config.yaml
model: "encoder-decoder audio transcriber"
dataset: "babble in 24 made-up languages, each with its own sounds, syllables and stress or tones, from a formant synthesiser"
train_examples: 39062
gain_aug_db: 6
n_mels: 64
hop_length: 160
input: "log_mel"
spec_augment: false
win_length: 512
tokenizer: "char"
vocab_size: 55
encoder_arch: "tdnn"
encoder_norm: "batchnorm"
encoder_activation: "relu"
encoder_depths: [12]
encoder_kernel_size: 5
encoder_stem: "single"
encoder_widths: [256]
fusion: "prefix"
decoder_width: 320
decoder_layers: 10
decoder_norm: "layernorm"
decoder_norm_position: "pre"
decoder_activation: "relu"
decoder_mlp_ratio: 4
decoder_head_dim: 64
decoder_fused_qkv: true
decoder_bias: "none"
decoder_qk_norm: false
decoder_layer_scale_init: 0.1
decoder_parallel_block: false
decoder_dropout: 0.05
decoder_inner_norm: false
decoder_positions: "learned"
decoder_prefix_bidirectional: true
decoder_connector: "linear"
decoder_tie_embeddings: true
init: "trunc_normal_002"
residual_init: "scaled_by_depth"
optimizer: "soap"
beta2: 0.99
learning_rate: 0.003
beta1: 0.95
shampoo_beta: 0.99
eps: 1e-08
precondition_frequency: 50
max_precond_dim: 512
one_sided: false
adamw_lr_other_params: 0.0021
max_grad_norm: 0.5
max_steps: 13300
batch_size: 128
epochs: 43.6
lr_schedule: "cosine"
final_lr_fraction: 0
warmup_steps: 660
weight_decay: 0.1
adamw_weight_decay_other_params: 0.05
Rows from block 2 of the audio encoder, named by matrix and row number. Each number is 128 + 32 x the weight over its row's rms, rounded and kept within 0 to 255. All counts start at 0. Numbers have three digits each. After the name is the row's rms in percent of the matrix's.
# conv: width-5 conv, dilation 2 (encoder.blocks.2.conv.weight, 256x256x5), inputs 238-251, a 5 kernel for each
conv.168 101:168136105094116174127110146154189144157125176135144103114108090103165107120091111078100135169147106140135141098147079110087146124101192163159171094129101135206089114157087145041123139121125134110133098107150115
conv.169 099:147167097081113172156157116133147126166133161162206064074079111148180151104136149114118164123159141104155144112163167131156100142117158136140130087103089160159107160068136203127123155118091103162130152105111131
conv.170 097:107168138146111115170219122126116138080144149095184094184187093137117145081145112147083154111048127110103065117138130170118157163146111106167117134113162150117145106118150072132141121143146105091138098036116141
conv.171 100:108103090090116111162131134118138112149126099123104155204145160112121029163119150113182121116123149129145181126158130103145163124115110126119157113138115138115122157123220171091122110144182154122128136145145133
conv.172 100:130125116060127150131160127106176136123129118104130130064187112162139158141139142140171138121162190070180165065160117120144110137148098155120153146130164107054200120125137165133137141154119120164111131167084102
conv.173 098:144115146149143109164082104136135100210166175118105117107121170150067118080138101118141161156110140155117167102124126134132137073116090079147149152051146037164166164165109140171122117130129102086184154111112099
conv.174 103:077142158184151142126168175094054125119091097130100117140073131077120077090111131116102146168092123182121107126168190171117101104149156134139031099143132160155177077102112096109143129100107086117109132123137107
conv.175 098:080105153189084080104092081146152112166123111119132091099131156084164093198106071139146093123115187139143130092182140154144176072156154085132111177171128143095073095153129113176165095109088173131097115107081147
conv.176 099:149119137127091096136094078078145157102063107133140139141121192131078196172117077102122164170146088155113183147132123094143112186068148085139152102147081115121118104129105147102159079139143128118155157134128097
conv.177 101:125145107184123129123092161133066129164135182095150126121112196180017132122112080151148159133142119168107117135094121093136039165083112115116073161169124131131153091083172124097150043136181176163138141145070104
conv.178 096:150129115159089047182184095146128145127112065199113093136056126134190113101120130128132144122180117136068113150126139134126149118158090141088089093133113136099135075113114188119079127127129117120103167113118095
conv.179 102:169140102086134134111140170109101062134104189108167130180170100129162138190181155127105092143120152138116115099197105127145131123170126130167117150128133170075184121157181146152166166145097153110089117155112085
conv.180 097:154096157110115119132143214148124115138110194156145147112092121109187138115189108168050161091128146182144115120102136185164117155111156125156109151100148135123204109139131086130137122144086117202098116136101134
conv.181 097:128073100154163108109202169141097136205142143078189113135181159116099197163169076126146142161140046088170101147210084207138127063111124117185146143080099132142149121130118070112165174131077047106122162111128133
conv.182 101:137162153158095148099145153106106093085122107177101141099099134104130146118146122122139096163120062117148122118169163123095142192217093128136115119124119118097133143113145125140183213094184139133111039098075186
conv.183 104:131151141133070141089084157109106207182122130118132161163175138174109163148148093083139145136109183128117139205145146117118189133113168136104186127097156070121140124170108132107103156137088115077109127105120127
conv.184 102:114130151155107119114137081094133132077065156109064126080162135125190079129104197157102127156127083162075156121082107122112113152113111134097132088140119138174112115140120100153175089100076063052074114105141125
conv.185 101:083121164139181132153137146137106140126092135098121092132114127139041112173176081132079063155188108114121116116084108135129145105120109137110127154151107144083160137119106118156101150131116110124146152143098168
conv.186 102:137152096117096138164110103131124128114141155174150142109155148146100110109140171074140109106127102183123175143075160067161182144122089137134158143116113210105115163098187143197135114146130132111141088158085173
conv.187 100:165166172075095066143111101122164117129149118144169137129097134126139099096152152184147148169099089085129123134097170128139207087105124172179104127136136169147150090159090136065081121093102175151136140112121135
conv.188 097:153108141157155120094082149136139169117103148173117047161098089131126193092115139148095111145164118178095161058100159149124097088128131111087130139126147110102093135130176217107168114164120000069134153130090178
conv.189 097:112167127116141098109120154148104113140073188103135126100126094079083127131119145133128115099143140117214120125195083100148152125107153126023144104104181175130131131091120149165083121129119136097101055097182172
conv.190 101:149118135152128095181145149121085113131133210056066186107127143135144083126120126087123107137112122088106113148133161129118160113116086149129102125140120096187113143078097164059110156108192177184167121102154200
conv.191 105:175050132131112202135048119088142133100098169179063085139133143162056149081078107169130121222199103127099104195099104107057144134139170150127180090135100229105134092117148113098078184086206135117128132064146105
conv.192 105:160119160102142123140118077158066148129105171111137111183122152124130189155085151155144112134118094105174199145133104146149154147123169145161154096203160089141164157154082136116133155150081109047076174157109106
conv.193 097:067182144098174116091141122124140062110153193154146175074088121101126133143135125122165114111123114116087168057144162086128188051069128138121146132164102147164167142088115139201157106076134165189142105153159080
conv.194 102:110110126117099114137154135118114139209137109133106164195124109160159108097136133105133138108151131122129144119121126138127116171123160138129084151168146119145053142158157117156119126072097077126170167139167159
conv.195 100:099209085128126171158126153102105087098139183158163109127090090112137125131158125112105124127104127182078183097147198141115163128105119120183121108116194091154171138127130116140113134155127144110122102141165105
conv.196 103:154172100099109103184135098192127104103175100151136097157118082132081118129130128166121158100151127079120141139127134081073184138087164120146170083169160152163082164144104125136103088120052115104145140127120141
conv.197 098:145057183156112136133101146126095175128090194102135160145115101115113151154088130168186115089188108088080099158141124133077164132112138121153079138111182108151165117156171174109127158120162122151136090116083182
conv.198 097:190130115121171151140105091129201104123143103141131162128122134143076157199154095128130129119172098146149164110179106199151152093157141125142097122159106126116180131140116096069083122040130121123147159151131089
conv.199 094:045100121190106082152092130069072164136136109079152136119096101131117141146131086111122127121170133151131153144165138115123156073105073100147129156080134209130092117189166126077089152163161193161118131107139055
conv.200 098:156107131000133116133127113205171096146112183145114166130143094089074173073133042123140119084076111118163095122124098122136078077047121071111189137121076177110209115064089126134086132205163150074084126140158125
conv.201 100:126221095123100114118099072153103143156100144149140161069120143064103125111131119088105113118168189087140162122169135141161169087148090114163129158081149140153117222104114121110092135135125096133157180118093159
conv.202 097:097063103130146113161133146177071154161115121067111099118113145162139164107135144137104110079153091124090152118159153112165117183164173049119109119171134077146078191126185136128111105128185168145133126130187158
conv.203 097:121149106193117144142140143131125175110140121160154119067167129118183085110106139166160152127119145143171108095121148123101119088151183133181127113119125163115135110155168154136157174066166169158104126153146122
conv.204 095:116126147110128145132123167130136103142090156137090130077171087124193102166154163078168163081090071224136102156176130141129058075120169171118106095094152139123136114079126132144130109094107137143105127170138111
conv.205 097:098182088160150090101116219083142100062144164095104111168121112115081129133097129115145132108081183159172164143117104150113160105106171148199088090097121154157080118094122150075147153153185097112118114185080134
conv.206 101:098133134137147129115153134048127146133103121061165119086180131117146179126123132064142122098100129145108104174108036068128103154084105081130153119126156108084180113069166161104094077085133090171162110110155193
conv.207 101:137107127099089132175131096092110112161111135110115124112142180173134128141129121140156151093220078151117047166126148085140139205163167153080123116112125125127153117174135122127107124151152172137149126181153175
conv.208 102:126116079163145095101127152174101074081137140097075099178120104095122106044139070165161099140201153172085101111169082107102155174105169091152205090165056185094151136178075087110145114123062135118173169127097130
conv.209 097:081163119170143068162134094090194138153143141089100175119111123125178092116139152127126103085084142143093137111162143100131134133211136159139105137098160087153077129109141116120140141184134117187103094117134142
conv.210 102:143190146118092142104113143177116096085119131149116085122094148187141159152152145160135081105130124080130132168199098142118182163102114090143127159086086137168174159166191084146085146176147133116152093037114103
conv.211 102:078177125103146117157107111142209096145115136143155084099132151125127140195188147097120105158087085095124167078198105136138108126093112105145075144112175115133086117179094105137141137186102072180115126105170067
conv.212 101:116168162124102084171130121155112171122085157116162063131143187094037089126130134103176132111141217103159064108152122171096119130115104118112101138088122107168165096155126089091067069096138054142164173113148090
conv.213 103:118084130108165176174182124144147093195097143129151098130113184128177132094159107089159111123139140159158158139113078126141118133126139139117109113183099151068104139160128100084163139127107121088146128137130144
conv.214 098:154096076134165146147171137149126133132171108099140137136095112123071126155140177125145162112115091129133159126131216094154184165174160196081123094131121096112149101104135130153158130151133142104138118172101093
conv.215 099:125133136078161128108110128199117136157162108145105039134130082172125146091139148093111150111112115153108138148108138126148091145094094111149134125142106140099134133123158093109079139094136070098113137132122163
conv.216 099:082085106187148128059111180167133127160103161146129143143076152161124145110173148156112173121079155071096161085133147142110142105109141153123198153127115164171046118108127172196180174077071096104150176101113147
conv.217 106:171074162106191172098089060127159103102173142079134138110142117064119109164139116145088084115110121150106125126128098139171150080177157156169171117148122135117144094083115147109135170124129141147161122103131121
conv.218 098:096105173123119117109087090192100097145156091152187101122164092147120126123152134101194106166132122162133094154143115137105120135180127156119147167139111090108099149123178160124130132125180134127147121100158070
conv.219 093:112097120087145109132138105120143125118174054146123136146123101160104180127125107141102088135148188068121142117143141172097167137145136109159137165150115126176123110114125073088195133131109113192109139124140093
conv.220 099:110163139103151137178155131110128142138100139069197149117111053072115138185135077104127132158088120127159137128115151133090099186135130140155117143147135131138162119158104126146090160153109101110139209154161120
conv.221 098:137127131124129136069106122157124125108129063152134096128125104068062171139159101104181111166167155143077143143099134147131114094184175130221159140117175114168105105164140161128083122155181143130133133118143139
conv.222 101:147133142105135123129120148156175125155108127119126129138120113121118074196076100088179165146182130116108155091090143134158105093163107093179133131095116119044176133095085123161133147175118114123174208161159121
conv.223 097:112055143182122128169142148101148103185145130142148088120141156082087104150169200134138128072146081102206094157146081115095081111072115115134121122149119163113126161123094140101121147156095091131149085106140140
conv.224 099:151174087105159118117175134144233113194119097130101139094153073111135109094064125122193098122112129120112129053178048124158120157188124075120097170111156117165077121104132176101165056121180161119100201089105085
conv.225 102:205119130086141131099122171161099131089123110181157102083093144136118086198166107159122128142127183075117120107163184136121173195126116113130105140148087161108101161113128167136158090131113159144097140140080124
conv.226 102:122118116099135143128167143071113111150191110152135129157087151159124125079115131123139155152146112148149176176125143106133076093110112131088184157070102154170139126168151130133148143135096125145100135140133136
conv.227 102:147138123113085136139098138155180100091168171168143070160126141128088106163199151115156138123127104089153136136150116106089109121135150159107102140101153126154122075147080053135157164123142130128148130092170130
conv.228 104:180139137112139110171176128131118190134135067139124006213162150128148084132137149067105210145111182088111116122180078116164078146088104095089161177194145168130177092120044091135144163123220117115106143145103132
conv.229 093:177072168110126111130134128108143134184143127124067103144163156105128050122112154153144129114165156159143138117143094125193170190099168180174135102093147120090124155129125119169128163177100139192083151088153170
conv.230 100:141141140131137154172114157128148121087105124094116102067171163142103162111150152108146173169057101172066129112144150146136157077095090104160125123109131132126147114097106141133177081158141128117150171145108087
conv.231 102:164112137190142114144076216078137102108157148151120117159079131124120131128164094137065120095112095125114149181150086110183137087157095155160114117151129163116104196172140167122111147135123129104135100117173108
conv.232 099:108110177146114118116170190100174159178050096126102112178122095076136147085138101092166149124134137136142123109083140155141180086166113111136107129186130158123097150088094126123178106140067127134144191098101149
conv.233 102:090122131116158101116139086164102150125134111128114139110170099121097138106101132188153121169123108082148168126089107100141098177084119062080126162094120148151101073095142165043155129129159111154090163101128145
conv.234 091:104128148138088115114152104156123078097207118105139157045184154145132163175140134070160087095133153207081135131139120089112150096111103104178163076165177111102133098126179154162130110103171121146086064098127088
conv.235 103:106128129157144135127096149135152161060144128188074146149118119114087121097143196111109126137132100138113111083113181214066128102129129109126152086107104159163104121170121082120128117164187110130117185120104148
conv.236 105:093112103146127171103145146070139135073084074183134154117102219074136126129128152137122179151099146162140091171154123110156171103146175172193133152122138097115159129146170213154156062163143131102146133099182050
conv.237 099:175136191093133119144126072108129174091142092138096069122110081145142105136115028157137123084124109148177126178163091080142153113143070145161163141099128099129149117134253105100100133188053138121126101158118147
conv.238 105:091146128098128183113148192163156105125124111101068113142097083136150139135098133145136067096112175149099140155167124087154090112111161099124097181117113106124196175119084073128105130120151137082126077103123154
conv.239 095:146116131110090119157136112151141160073140145196123116173070133130139144092141109203120154144123146089139147099067187092125142114144112137184165068157140120163086130086143156104151180099118128107132148113135148
conv.240 093:131184148082120180107181121115101112126169179124139203147134121113095163047118108101103112147126117146159118132118131130087152154175171098109118119125109149098131146153161061085100146161147059087142141192101127
conv.241 102:128111102167119126141125101105174078128102111117112123141104090119151169179119075166097149152099107158181154127104158130103101158124135114129136144146182083106094087138147117073134143171159118114093174171120115
conv.242 104:151134131116162165102117142074133095183132143159131137122124152065098145087142101096098146125152075108165055152094121139123136134141127081147112100124139163136115117094149137135140090095105130118149132138126093
conv.243 096:168149179117132150132142123123110056077089080135153135112163109155164117119150162074152080096119117115106131100134079093049125143120183160136129121116131127123132131139150083132132116145095130157106117140137129
conv.244 098:163128136092109102129114123121117128161206195139108056130127086165057132113147172073119096153124146110118111145177109125126129116085146108178118103179141094117158076118143131144142161058148107103088119141130126
conv.245 103:079142126136150147157084098114117143049137094129100096107123141095142076127144133111146129120172063089117101166089145157074137123067129145082196139110131092047197168104114120099111122112115148114111083094127146
conv.246 101:136087121130158134135119054122112161128166109123088154086126094135137139107091184155126081128154116112115116146162105116154055106177136146100069124122104137105175107092130072159122143117151135100077141160191187